From a checkpoint of a small image classifier.
Model: 3.07M parameters, 32-pixel images, arch poolformer, norm layernorm, activation gelu, moe top_k, patch size [2, 2], depths [3, 3, 3], widths [64, 128, 256].
Data: trained on flat shapes of many kinds, plain or patterned, on busy backdrops, 149.1 epochs.
Rows from block 3 of a small image classifier, named by matrix and row number. Rows with one number within an expert belong to one neuron, the router's apart. Each number is 500 + 25 x the weight over its row's rms, rounded and kept within 0 to 999. All counts start at 0. Numbers have three digits each.
Before each expert's rows are labels from the 100 images, of 14848, where the router gives the expert most weight on average: "top examples" is what is common among them. Only what is clearly more common there than usual is listed. The data: flat shapes of many kinds, plain or patterned, on busy backdrops.
# router: router (model.blocks.3.mlp.router.weight, 8x128, trained with AdamW), inputs 0-127
# up: expert up (model.blocks.3.mlp.up, 8x128x128), inputs 0-127
# down: expert down (model.blocks.3.mlp.down, 8x128x128, transposed), outputs 0-127

# expert 2
top examples: count: one; its colour: grey; its colour: white
router.2:468528489480450500544488510472461495484531487472473499552482513530498507536517507502477507487552477458511521547502511476507482525526504506501513520515484511519511523494472510466538490558500489498504516543484529504521527518506529515482513489460527501470458549520474532484504471542516502466486494566515481496489524466478513501465507485523511509526518504439499487498483485467530439490497
up.41:504527486486487498548511470495481532496495492464514531528481509502453529489481492518441495485520474505537470524525501484491481483497469493541508474498503473509531552498515498490462522525517479476470562484500496486506483464527557507478494497476512523475509499524464506500458494400543527477488502512500463497493470496505518499530566494517513501532487485512506515497530495501518530456495
down.41:502491483514532529463472584528514479499501505525496504516523502499525461500514490437556515503482534497482542509451497526466500538527520539488484572499500524520512473489538498509500498457506504531543536511520477501494502524509473516502527487481507486505509526524508490524509517547455488528520491481523466468505549472485502499485444496493492504444527488522506514510497491512496517526505
up.42:460503503452505461540526539474476506498488510472484459487552482503466487518522476509506507467532480486492571548507455489510514511448522469486529511490508506529487455523509525496484461529455511534489469511508523514465509475522524503480503511550489493485506540505470483506536502497532498522474534532477507480476514494449518488474504506527489508523448470507476493519495491550499493513519
down.42:518482470525468498475517438552505505530481453471498495486491507495523459495465505533500481514463506501508451483512518538506503516527481488524496462515512526520479513510503499520517509490581481445510530525494449460532477528472499484523484499474478483516499452497508507535496482505494475493497483472521487508527479532524468491503454454509468490493554521489513551467525490486520515510516
up.43:498523512507488517463512489457513471478454511506513473549550455519511453520482515489554515508509525503525464515502542446461510496538494498449523479456486502491514512485502530496474529473518481485499550503531492501527457503519526496501518479501503506529502492538476524525484509508483512556460537512490485489473473508494484529496521489489487538450483531455533516523523498486525520511539
down.43:513477492471508465532508493530461516543516492460503514483432493491514518487496497483517477540503487512538540521519478519536528519485478504491504493508478519490499532490444507476516507496445495507473482525509481479551512501478488442545507492485482501490478493477526509461502509497497511454517462535482505523528540469499480511518493547509452475483512478539501466457509507544547463529481
up.44:489504480528509512557508496536533485490544513482508542529530493497505530550512528484550500488479486499469511497494468470529508507530496536497434498500497501432511509520523508532494476457500526510549543555491483499538497506434466505471480498518463498511484517512496503507517472519496512498522509531503506490498529540459488511538479521468482481532546468478505493512499464488487524482518
down.44:510479497450495537483540470498482500471502484523501481502512504534477470502525518483483487475460531484533476499554486481491474545485511497493480485527500502504547456511470498466525501540453480510498458485474508514476456507471475527533511500456491528518510505536532475477541506533533508461484485472484494443506485470505539523534466536507516508506549538503520485496534507496543528514501
up.45:539475479534465502528551517525546482551457533481500531515524488483470506516514500513452486479484502508528462495473513509514511459467519531494527489498509469461462479477506434518509455519549468453517509522490501560520493468512486501497502522491517505531486533464518492500492527480519511509507484491522495502507516508483501451468499537511491471531526492527466478495510444471498483511517
down.45:505499529478545497445454506474509514504526479543517464503479486515545504503490516476553570515524506456481486495469455503513509512502491476474484479475472500520513536510485533496525532482516526496496455463522504498484505479465555484515501517473497521452523492531491531519466503481456482463471524539482513499517503476521481479526500469501499518505468525520522526514508545478472539473498
up.46:554510462489501505526479498514515536519457509515526477501507488485532497473507440492520486501563448467485494516539479501514517522509453499549495492522473489477491492479518510531501482464508508531470489538483478482485487506509481525482462506461471490452499508555425496470489467498509471465530478500501479499464469487534468492557519510504487517499475460477513517510476507518515491510491
down.46:490513538462491525473483454506494466467458511498476526560487477477498483526453537487470537486492520511496500474478520480481504455503509460449514555494475511517479538522517465484498498519504474478541542474472513544488500534531522451521537522510516496522473499445505528488471537507525531485471479519514491494511489533516501516496474464497488505484507500501531448476510472519480496496492
up.47:491471490468466512564425471498499462494516454501502477531530549475465499458521502487506464515498471520560481475513479500522531491521504496516510531534490546539505530469461540500524517562505479480508507483472514506453504500463505496532500501471503529466490497505496473496527528520516520532517468496514508478497512495501499546493491499507477493465507525506478545466508533490529492508507
down.47:544488486509513497471547520491538531479500526483476460459498444485534518480473499515500496481502519489466542509488508454479482461511446519507499476548527483474507506523522496482509524477527490539485478460497545487519517473526486476519505531534476467515476469482520509511502498519501460480488509547509525509499502476506533472535524501467469506478511484472573522522473494520462487540499
up.48:530485469542509522505566542510454556496526535514501451500488477505483515519532532493493479541463487555485519503489497503516512458520486524515498538487508500487503539468485530493492494493507458502472468511515478513463508507507545463487484485532507503517472538521512505505466489470509513483516511506519518512471485488478474533513516469485471498510479479540501505477576533486498468538454
down.48:524487554506540513479483475496533476481536447507503583506513494461506469502514451535503528524529536485520497497498520485500502561552466538472493479520499521489553473527448491479493485522524502462492506503492487505551489487498482494505524503512463487482480471501466527482532496531505479514466505462509500517532515514508511521495508522543515462497514527477484477485463515515505496463511
up.49:480491479489506467481435502465513499482504493513502530490505543486499491479494511506499488498448541527489496487443521552533511494490485494498493514475465502485527543498532523501527512494466464489468500535489512450481546500457542478524508477545461526520522495508504519523486504522462543500508519552467481507499518493473488541518548507462520522441472524508504491524498454497515520500483
down.49:517495520495546549522501535467503555506456509491498477530481495490526484511508509491482482504513472477529526525495510518502468461493530475499505519478555441490496473528523485516536506529512529510528498461430509511511516502516495490497504546505526472466498488543498534509471519503543498465534496482492495534473515497506441489474465423500538482481514482504515524480482503491468509516512
up.50:490497481485490482485501492502452473513524433517496444482466476512503508523514472485498518499506461537530476475471488498568478514530483498512500512521541505486490495500509470492576505486491513479505523548507460501534472481511513505547499509435514487506542483529499514477518525479515499493483483476457517518543475481474505451494476504480502529455495504506513500493526443496527525475508
down.50:515488526514490550519525549497531507504489489527486509500487519484496460479465513501504493511530520497471499502521455510470539496516512505516500505469476481545486510537496488498456482475456500488547466476488495509462538485496517475437468501507497487529497526497442473511455459481516496488502537534565481503432503507495470491525527490492477503527478508500500462502513487524474450486457
up.51:489520520473538471445496481494518508518496481474466526504516478485502513461483450523482509543490527436547456546521509502466496481510475503486493483469491504507479530522481513512557548464463510521499543534493484511486523492517510501489523493489504485515430503520517462483486551503485514496490513475515523510517520521510493514490488486469468510488521463516551466498452500452477483507503
down.51:504514472480491520504490483501471473521524516522508506484474527496517514505482545466502510504462482548480555479502514489519551492503512522503448491516503516505515451480473493503454468523506527507492458471475523533497486474447491499531500486505514490474479494532513492450530472477473446504512504523501470456483467502520508511511504445537506506505493522494503546465545500516512528459431
up.52:504448497520510493499496467540534510490489468508517509469486503529514542512476553490481484475475481508495488511523502487501476496510514459528541529491501457484478484504493509509491493501499483547486542509509499529467510478515489516464464508504506482586504490554516459507520500471487480495442489522490483533521468504448484513503500490503549483553469481474485515563500488549491484534508
down.52:517547526489500527528484522521498490539507514496516454518516520500494472502498494509478472463517474476516518524480483485489513487496494531495471467492503553550563483541535496511520484503476489493494511468529514491515506482507491540572480466532505486430472478444538477465482473528529492513531493497503485468482464514526485510482516469533516490475492483431513514484497479503492482472487
up.53:501527491516526534534517492504500526478462530497516515509507453461488463507537441475460477497529465506500514492489487449486511546499515469507501469513450483510505548508489489512499495549524486484494532523549534516515456523509506516517512506453488481457500483555502469515465514516525488511493503478473511548517486452469514527501538508522510568490508503545510496493472518496501510505515
down.53:492517515482510496522469493484503461520492472474491423477526479488515525486547539500536498486465520462473537517531477513502488488501523500488469514472533497466501475503511506471520512493465505519485479473514477496499526546469547500483503490556450488525530505504501517478520476491535517497544501504466463511486483481511482504499507489478553494495567487503518534514492510532579524470505
up.54:481479539500530547498482439508497561536521500463536491496492489499505510498582473489506532480485572562494524482535544507521478526538518493525502484495487475498485518500506505474512446502476502523530441513535501515485471482496508492494476463497532467497495483505503502530497489487514485465511506496494496465491458547497494506496517526470513503494496488531490481503501479497507493507433
down.54:524520479490473487478499535488492523493462521494442531521477437485526494508461494544485524556514446468489477503460518509536476524490486516548489500470493489501522456473522484508505542480489505481452519482482468508499507527513504527476533536447483545481520476533482480514507518481520550519498482555502501511516477506524484476523470472514533501530502486525503498468529494498486516504527
up.55:516485506480512494456486522488494477465532553509510485475455462488489523489503482510493456502485482514504476455525501480491488532556487496505451504462524504554527516529478502507538523486534482565512488432528486490502518519490526487528507509483481542448505495560503504517489520516516464472530470511487515519542455471494465524502499464524510511513490479462502518515498485505505490490474
down.55:497519458465530531518517476510513548475488465501495525504535532529515485494540500589482497495477472484475471501491503477506532525508527533461487496489530472463531488489519482438509504520483518491479517486470498507502480498472471489491488510514475502523510508469527507560495523516437506498519494481458522491449499501518481541508486544523495528455539511500514526518527480475469493505477
up.56:481465500516485501504520540517500466517504473532509509529494474505522476482531513501521484476487507544468519521458492533452492509504501515519494491517472500502475529548517482505468459520503491491400481506450563484531517539510507493520532467505520479505543529476457479508489512481496540505510491509464493494536482488490508501490506502479529500559472536454508480505500495531516458498522
down.56:502511497497507525473505474485506491490545529480478518458515515505503546540437514500503507471489472447501521496530495528494495481497497433520495454492527503527472466437491490469472538506509505470552489510534470498509494506471499536501489514520488505573485486516486517489514483494482489496522472495507515488465490464477449496524516485476488545478517477519527530462529522522457519533510

# expert 0
top examples: teal shape; blue shape
router.0:518456462528498490487516531455455450505459487529506520469528484507476446551479460493525482485521524545470468484490520504495507491468558477487488456521532542513523470491519460482444501523537445489483511516504513497500493497540487453509495526509526493521528503474517465499493521467485505503491495474510499534505485530494492485516500509516533506517491539510502556509516505500463498513514
up.41:505517472504554463529478519459475508499468500527490553497541482505478515498548473504484510432521501510457514525503528536505533476520516488508485464521522512467571555507514518522519472504496476500502467507503508507499480465468464476490498521525522506536528526525515480518532487518489458545503498486545510482535465464505521449502489503502524490497471523496526505474504487526468511495518
down.41:499517475508472503502477449529498527507592534449471466503483490461493541502472499509565504508459493516483521480522483443514491544484493502518476528516519507553457517483471516496497477494507484459560495485498504484506521503501497513501499479487476492512463498502511516457508441492484478483497507454470543492508515510499513529541511522508543511501484472494501485503494473480490462503484
up.42:504439502490536478505518480457495545480516534490471534504496445511522480519471479489483484521509524495526461569467502520480487525541486483502517512507469466511532496543491516506482547489498508479510502541506484515519486513486509501535514449469488472544503475475509505535466459527537496501483472462475481529529490509464483498546520498509497542481508569526494483516486500490504498520500
down.42:497498572482452482495494517537512496469533482477483468470509537498488491547537464472480495468516476526480546452506483486538509527524500482551500494518555458477477496522496483502549474482508530501498519498500509506530481488487493483459514495434509498490521490524506474478496539477515484483518481507554499460516557521491508530490509518482488480523473466514522526532509490490517525506481
up.43:513475508493491526503497505551481523489482533473478471492504485473512500525511511466476509474487487502524483462485445512489542526550484492455500499491521513479502505498515452481530524461546524483515452481524509520541466498459492516499481499499498427488483473476446488527530500547502497506478519484508484530476498532514499468550513499479453478482470530547508470527488490542518525516504
down.43:493511508475481493511495509503482502538467490500480522494479502505525492425453499510506473554508505543499510510522540500520459476477496505537506454505478523521452494481498517530452478518473496567533506518526475508508502504504521486524548464466512476477479482531491459470467526443482525500529524544529543489487505503488476492504482562513465502504520508507505487498512489462473499501531
up.44:531470510530474495535518515511563518500553465498524506496505486446501473526488450541490499478519469449501525506487545503554529535483510498495482518502477451511495502449486497489524485513477476502536509451546493527482474492525482479514526482447506474489502511477510503496513459506534522477482501480479508510501543490541523465485491493498538521494451513511503512475503503517516556520512
down.44:512527480424515494495485499473473502526472506504473500535497513527454530482532521450492481528493496527520526518505466493478476488498547480472528477506502544509476470523510562499495483464532491450503510580501490522466471457496488475504509505483517513481512498534472508506481492499502515479488536518499508481519484513522504494521481474502479540484541490521420493488479541479518481507498
up.45:430492479517496504464443513540492504496492544479549469510515474479515519472503493524454485482509506521501508505442499496502495496491461473530507488479492484488432504447516501488498485512528523478527461486486547515536511527502470478540510467520510516415487522498461484517477452486480515477514475484480461489498494503476503488521484494483505482493502475501489501540480492509470528533488
down.45:509507494483494471484514562465495504566484458542505524509492445469466491495523472480529488493511493533493488471522512497488477513514538501465482535485449477514506515535503498482480508490495501508463468494488503532453499487499468479514474512554493490559519468509516496511481560476546504483473512471487507521461556503506474503479520509510493484509476541496481548527463501478509525472504
up.46:492496473504496500528517474484492515517488542498469481476488483482498528520495504484505480450471517525521528557517522500460493508462479491503470513484448463503535482510483473560532514531550480435477533528502527496507513485497457482453482480485512536519493519512489501507514530502506454454541472527502483528517445477532499488481520531483495495519520478515501545468502456509499492527483
down.46:464477531559474503497469547503540494525564470501511527525513495516502491530471563510535502444500490467476481454521457518499472491530516479510485507504484481522467506491472517506512480497447529540487537553484491510525475481534498476513489523503553497478461503511498515477528518509510475472505486503496503472535467490478506515502492506452494525483489538493477513473516518464537502499507
up.47:457525538478489520493501501460498519502537484473521493455487498464512512507525511493509468446536525466508515467476520515483534434460498470565493544484483533462493467468494515487481511508511512481513507471511526476455489520479502506518496529562503506518481489495474476494493524502481537517509496481447502493508462520511480480501516461503524488498517489483528489477513570519499535462483
down.47:533493488521500504541481520454496475499493460511488477502515486517508541496495495481492465481446489525496505551498531485523479541504506513473523462489544506512446517528482460529480511494532494506485488497484498518516471495503494478519461483492528483459516481506532529494494516523502435485497492497554511528527497491506495494531508525450472442454525443534527499483508455488528477544512
up.48:501496508569483540506479529510466507515512515478473503550497504536510501487538521522495476495510507514519548507493509511527509461457495499490483490456510521471462484538467503464522469511504468455499504562471499503488531503488506516518523526540457489506520451484509464438479498528498519465492516499504535441488522493499510444548497517479485486514496523515469526504508533521533498512507
down.48:518499521486514450543452475436519476493536512503488523453507484508525493535444501472540506498500463503512512490498485496452492486496536472514566506510489502489508480489482495503494500497514480534476457470474475570534459487503492511469480485542514489447482511514541523490478503529480513481530483491510556492536490477493519496452493509490490517474504497523525512499497546514486530511488
up.49:506506507513506536483458485476498511528508466484508543512517490476466478535497496526496530509480476474493495500464486466461525520470500501514499498469500519476498444457481555513474482476503483482500434505487497514499536490532517492523510514478454501484538476482516479520528495427517470510547501463521540539506520446519467466503513536500526462469505492481497491546513477539497500496519
down.49:480465515485468537503502512550491488487514513469543501506495499516544553477512463477484498506503506530527483451487515489520469525518452492455461539523455529497484524535493503478523516477500483527485517503504499483510481498481502516500530480532474474509512515510496513534499485560511528455530450483471440469513518538511531470517527469448524514507465488531502536473484517503496524498494
up.50:478470513501539498495487499497488486497504510517492535539507478500542494495496511560537514479433489515488512487488502498524478504491539447458504541486561512481516489505481511498486462478551456505460462505478493479473461496481482494474485498565464525497509466533507496533513497494490525526503569485491467496463463494516495510449523510508494537535502538492526500479483512508483517510487
down.50:512548482500480490482539526530491541461489502512506469447519492496474499485506467494500492528483468502511487508511518554463530501507506544555518505521462508471495556478507513491577526523517491540535489499486483516504522510446519513522516496438477499492507515524520525470485495483488487520482476496463543504501557511491470516510466442523501477489491497502504464477502482475526526500516
up.51:506487514496516500469514435467506479490480502500463501481461491544499491535542501494504518502528533496505482467476511504519486487473513504496462468469508498463527515490468495488480528512477517538509520513491519471467497445507483511456514486500506513455448487538508482540489442471499494518505491542489546534493487511553490472496519510503464491576504518478503530503484519557495473527475
down.51:496472497462484483508491512499508507514531524501477486508524528462485515469473476511484468489540476454496490531479467511499479518502534541488531547521508454524507501510511477489541488518503501465463472522513480500506534553489491525521462522462479467559515527489494477518482492486487491466484491483503428495502509476465530540510467496472516493498520490490492485472530484416522515468526
up.52:485433495494472516526501494519483468497498464446496454502459508486486491533457507510529524510527562527475533533499541496537502517521514505502497503467448501508533492509506469494497527476493500528520517466477473474510533492501496497484493477513425485478535523476482461552522516523515490485504475538534493525473538503517515448514498495523487511496479493513520464493481513550487535507503
down.52:500507501509521483440486493487505548511530503557498554513474473498549475475490521535486464499524460479532499468517536497494503526481490523498500508529526497472494489481516518473487490550483469477478479525502479491535499523520493475516497494514539508506533537493502483467491458499499462504460524436456449495523505467495540532526547467518484479502508523516492487492524464485528485535515
up.53:494486511484470452542489531516514452512511486523504480509495515520487480475475510517471502481518489471534471506569485500480463485505495455466497469508516521515518474501513479481543483521502477512510495492525561508511509495516506492444530516492466458564459490472484474485516540538479526473537506519513468515511512513495524502461462499546457464529522503495503488497511492492547464526474
down.53:504487500468529495489482521485513533502502463502476526473485470477499547538519530497476506503462512498527466520446477516499509464509477532486486517520440496503506470541491505464495483460536494497486516520480502483472536471506525495504474512491546515496543464541525542518517491486535512589474545489497491474493488471447525546479518508469493514472492515490470497502505533519482506487505
up.54:462452477510505497507485479473498520480541513515481520504467504470519515586522523466478504525518497513465460509501503510526474504492490547531512505526517467507534509527507498494505521516459506540469453491468523517504481529522485463449495514513518495509509484454452458511503484531484510492518488501549528502459473486519486506501532484556521501528517500473505467531499549527482532481511
down.54:515518523531507468520511501528463511489502507451538449540523512493462482453464486513543509499491516504524504512505524519525495509511514486524479479506504490474484499510479550502473435507488490507496498478548507505545534484499482563539499470510494547505518499460514523500497487431521479529468517484440514513500496509545504469514492510512459525495486466477503504444520479497489498477475
up.55:522520530528511531477532447530477511471448488481499476497519503508472478501536515473464493503523524508486494494497564462472507519497466519513524474519472481510477540547511481498490474572470503472502495452510453464565498517492471526532526509494495501522495486505490495529480500495485527487485516535464541531460514507487515525504512527523486494521505534502498472534473472538508480526477
down.55:487467464476549475500474507475542489493504491495513482510510491516509504510473496535527521522457448501538506517463498516506513503500558494484477508525535487486501451504502515553476504474541519507517485471472539487483543510530520462510476462541480517479539537492484502445548477499499477505485504467485521475489496471541548495469513499506483507473491448499498500468508547456492487518487
up.56:463500461512468545495508488505530553497539535512485484506517482459469480517547497467474462502519498514456494480528526491506511503526495497475483507487511451499474497485503458508491503448507511519501506545499554508501498529495464522519467501529449521490525481505494505536515497514546498495533521462506505523502488533489515550513461506483469508476481548549497491461507499495558524521538
down.56:566495560481482489510501508503523521520460502522494536518541491506531477451440480510484564473498481495495514533488524473525464498506481487502502505484508478517494494499482491489514467543502459481493512448512478500497529471529515489492547482504486532518458493495446500481484530519487501504498505531477541526514485510523448474503516489547507501534493434517485516540523507491478471486497

# expert 6
top examples: orange shape; red shape; brown shape; count: five
router.6:528504490512475501469540472534547504536521500462502529477552481514515500443493521501524477520477499474473459486526478496479501510471480493480524530498516489461458480511505471517522538484534514485523488487509483483513480499459465526487473505475485477537497454469534509479488502533534501529520540460475471460555468513490489534492538528447475504516526487496506507505495526517481546481491
up.41:530506492473482530460485516485469470459522544486519499516497524506524488475490499471456465480501494477474502517518491469508498510497514522504490535534514486526500505559514481533531497489503533487499500493495516506541509491532530501489451467495466514486495490562485451504544470526492487510538487487470536500490492508522488454498486558435489459528483486504491537505492509545525565475513
down.41:480488521490526462538489463549509539502488500505453497512472493474489490556519487518506543482515543499530537477509511520478484483524485491492478463504521476547485500456504497459427513505498483489465480515485475498474507493487530478521491544468517478506485512501477537482486512500479493506507510516491520528500447474505473532500550418506492511473472513505512480533467491514492494486552
up.42:469528464493487528542488510531526481476550519489524474517488473498480523506451436494513527484528519432519523491460530542511494477540492543511468499494482484493514517471483517498524509531511460447480508476502463517511461485516511522469506552464502490452506517505520529501509518492529490474561511473491454465478512483498510476490509522523499488509509488487494500510533490519517518542518
down.42:535486487487528503502473484466506523546457485491483514484491502489491494482526559491559474509462511526533488478494511485485494525472521444483472564518523474496499510553520488508461525473466529515539529509520504462533510487510508502506483493527479460527509520494498491467508489474473489514449483535502529505510487504518486484518491476530492482518485547483455487481491542538521476491437
up.43:507516477485527503515489522513491494542568535560504510453487514491518510500480459550497449501486462514495539461480482515466464551547489491545482525490454525520486502509537529508490469468527516487470467498529462461495486532481507510508548511529538512501441499501514510489543526532477480491486499491490482500492474515496470530529521489483489500484483464502524491494491510501524524502504
down.43:488473489512496489508486470488526509451510493456480533526490498481477457502516533511535572497483555496489498518523498519550530514510498509472493495471500470486516479484490497497473513537474482511528501492492506506518495484504435513483467480515472465479572508501469473515523492501519505510503524536555493546508468520456524516462453503490458533486513514440518492526485506517477490506482
up.44:569518507532480502489496513496478465531462484496505439485454517487521508490508537537484495499532468495473502505518515476543525530504481533514504494499498510544513516502509450478502496500488455484501459495544546479498482480484515523479511498480487475526490491528529510520480481488511503553491512476527531479563516513518470517518506488461570491487495550508537496442494505525475511504515
down.44:468499503492481493471532417485492509452514534519500528530526496549551530497487510499476450481460502500491515505526497524483513487500512505531497509526496526501477524471459514490504491524483486512502529522488475485503523491511497487492486491512497514539494489492476467522545466537467487469493434537486478496467473466543519479510506499477485522515470461463521466493528491458560462513507
up.45:487541472458473517515498504484534490490511510528463475503450517518496471481505540521517493491446497520478450542499491491532548536534524467500505476502482497450523484499515465466521514491496459540477484553500514503487518478479468505507493490532504513482523463507447476506526519513490484493524555488511529495533516459451498511533493533504506472483488477524494500497539451500502521491543
down.45:544490487483487461503498514489494470496500481490473520512540471475470497524473492500484534479534495460510504453508528536515492520481516465475513538528530484483495492476524512508498526486558479507518488486478476510500479504499488466513523500526515521467484503523538513532448470505491501483432506525476522489568528511490475474488511497551485511493532547527491515530514536491506421512464
up.46:506501542526497523519483508474523527526465475494483526540517528481462492535477526510507505476491536542453480436529493505532528564563527455468473532492495488542463548510520535483540514468509482512514486527478526504511493492483492541473501532530500468498491507500463500489472469526509525510558487499520506523513506486499488502496524488478486509474525479509522492522464498491529517476515
down.46:518501482538477469515549510508472516486494516472470455517548485493498482524556526543494488506499481503505528511492452497465468504498517495507501501505509483472499479478461547477506452463487557506459520533543463502528492505476493506517487519475519501547470482554516503503544478466502469476485476522484483491467471479489515503497529516456533492525505504544522475494545471495537498492475
up.47:545519518513518498452512486502487522470471511521529522506521492541517509501529475509469516501503476477474490529507533513477538441485507518500498534497557455533512511499483511466535465484481505543515492469514496510490524493484472486483479481509532522510491515510469511498474538514547493507503511488487536474458471514495467440525528444486501515485538438495517486476460477493527555505484
down.47:495496514470497466484538507507451489520505523518471491475502534457520494498486514482563488501461479500498543454462487458543503515522502471508498519509494512529512545468485473525493530489548517450439549499513528486509503508504547523518495525464497488457491498527505475496529503481499505535492492459525511483545505488504532513525469532501488554520473503509529499508508518464529478511542
up.48:472530495456511522457496493544509484481504534499527457533463510533530456514466477502485506516491483482505496473468487514520542466531543500542509547483525550505504521480515500472506469525452497489514459523521493492495500503509457513480530469509514522476488496524558477469505492530484517453515435469462489465496523498520500493516527489497496514500456503493467458513519491472516508473489
down.48:492532502489493497511490542524499475538479443517516484496462511494489513489518557461498544502531504533511510471483532477474510480464451521500512488497457513463480488519503481540449530471517535472511482527476533538488497470487512508510498508477486478521520468474512507465517527473541496532451556499535500506542495517485463551487514543465524467486494471492527529504500504501519497485507
up.49:493526479517505497477524503516500485525485424466529501454511501474487492458524487476450482522481513500461504491510494473496493524518500533513577467522473530525447510504525499499539473555484448504513466480531462500479529517535463537522537488504496490511472514536457487482460511502533494506506521484482523512484489461512537508521526496523477473504496502501516475482512511490510487470540
down.49:554486520483510537500513509468464509481522513554487474532510503557517500538494503506556521507490487527515509463508499524474526493476514450486503524476548451483534563482529481472517505487522482544488501512530488499514453454497547473495496525497483444491494509497522489490529485502470494506490476473521548507497522533480490471504454498517497500513495510455501478519507458528513502473490
up.50:524485486485490495515513499506489492517473497508517534471474467497483469485478488519465566489523448544515429473470540535482485471489496525504528512456518494495534553472494529509501525501498449547453498508521526492508490510497512472539510490487499497504533503534495513504517506529517466483504558467551528501517483482510494511464478496504494459506515484469458491519519454520487509535529
down.50:507490522541517479507500525548519502482476534561491483520484529482471486468536489510494437521487489485514517519509524498523471507524500485481465481492489466517514468498501500464555480509461542522503472501464548539458497510513509508476493513524520502521468487482510508493482484492484489506567466563469522507487532512461512506464518514471469496511472506533533518477510548479485467522473
up.51:478474488512523474530518510501490482511480497535520567500516496519494494552444480510487452494500492532517455501480513494526459485470540496516520471478466499500505512519553543503443493460489447504502505521517514475480468507482513525533485522494529500446511511486525494503486512480486498506519460498493481463525486528448502493521469488488502495472477504520534550479494471519448551490507
down.51:519503458473490534472509522535485528502520485522451448527515478499507523545533471504493470509516495506499507509493527524493504517483455484480496506462530474514481490509498457480531481524467477522510514435500533544519491507500500468463477498512468531509508533436480446503504491478493549505451490492521501505471497508549511502469525469544498479492540507446477489509516497483542507496499
up.52:547510507511483490467456474489507505544479515472490556504501480512499476488523510492531523486538450484471500560488496485458498523505504507522485495502446529536491507508460490473460547475483492485502489488518496467517515513541504498482457489539501460499467517469552513515500487498496526516514516475493529535502539477429507474480519504473473469475467544487470491495514519531496525527481
down.52:473476496479481503508484534533530474494528523524503463512477490494509540514553517467468471515514569547507492475503482513516513512494486481490483538526549507448525467509495501527521492528525454526503493483452510519526521508483482520514489482441457477492501497512501494480505514479512529528423492531486470493459501494486504475523490508518550497513531492517531530511518491480471457483521
up.53:524498482504525498551547516429464476513494500493477472442494500469524509500532500484518524465479514490499519513518588556511423478478480505462472478532505519490484516548505514481493518483548502523502525496496488481462489512504492523484469459490496517521473497492495496544472500480463506528504508509527508539475494524481525485496481477472498525515507533505507524478522516498508507496538
down.53:519537526469480485492470525524508490488485483501507545529506473504498487490448491510487502505525451482507523493478478475473557474541525516525523472459489490478508505448484501512499464510480476457543483523484527499528483469478516496534514513506535477493560492533499549495499554487527464489518531517513476465541487505545491525489531474495487470519492480493499498489502441511503473518451
up.54:497504492545512504564474527506494496463502483503492483516510491489490508492494512485441530497480499484512531517489512501444489491544469515501557511496475527493535507515504538521459508519452490460481509504458478504531509465515549535529499476557483513533494519558494473462494513510499539451521479503462484475478524514512472512527519500465497532525470508512515540485473482519521533512521
down.54:513481531489506476464532493485517496512461565484482469497515526515503504518481494525516482468528474511527503508522473436559496483474506512489502508489484532526494532499501477492504498492537535501461490481478521512477497536531493456485495488496545458491494501503512487492530490519500520527510527540523525499497447500508493484494498474537514453488458568512508474505556516493422509529517
up.55:529534496541510505509519502498516505490471489509471469507556541523503536496526487483480479516516498506525469538493485518530497493516503466490518553493506496515495540527527492458472470445514481491494550483529521489524538520513512507510495557475468464500489516489498514507491494501504457518511500502450481512544536488527495546480511451506521538522490497550454465562477485492472487520521
down.55:463494500462539500497520450505509503516498487504497483499463519504427468520467475563532543496504493512485515516507465439479491451522514506507475477536507515510476506438508510491534521548505453484476518513484513492514515490486501505511541509498513515472478482495478529442494504520489516449492557481485505472522514538474505482491568492492524503507502499499529503470512516516524478511508
up.56:488531515480475493500437530489476483456482484522536474448464493484504491499519439477472534534485506510530527461487508512486498467512515486485473494491501494548547513490520483467490460482503441493506515504477522496483436497505486479514505500490498531524517520485458470518492478491503484473508482526483499526461510533481529477529470530506511491531446529543488472529538472464506479507502
down.56:483518511461507521497482551519550526532477440507471466524484529516551533505496496478463505516485499480515496484494516503536505506516490516480460526457492485460500541559534485546479523486498507487509478519547495505454506491509482505507514478509469491502503463517506538482496521496514556469509499491515471525466480533504477509485521499497439460477523509510478520490469500544445514477488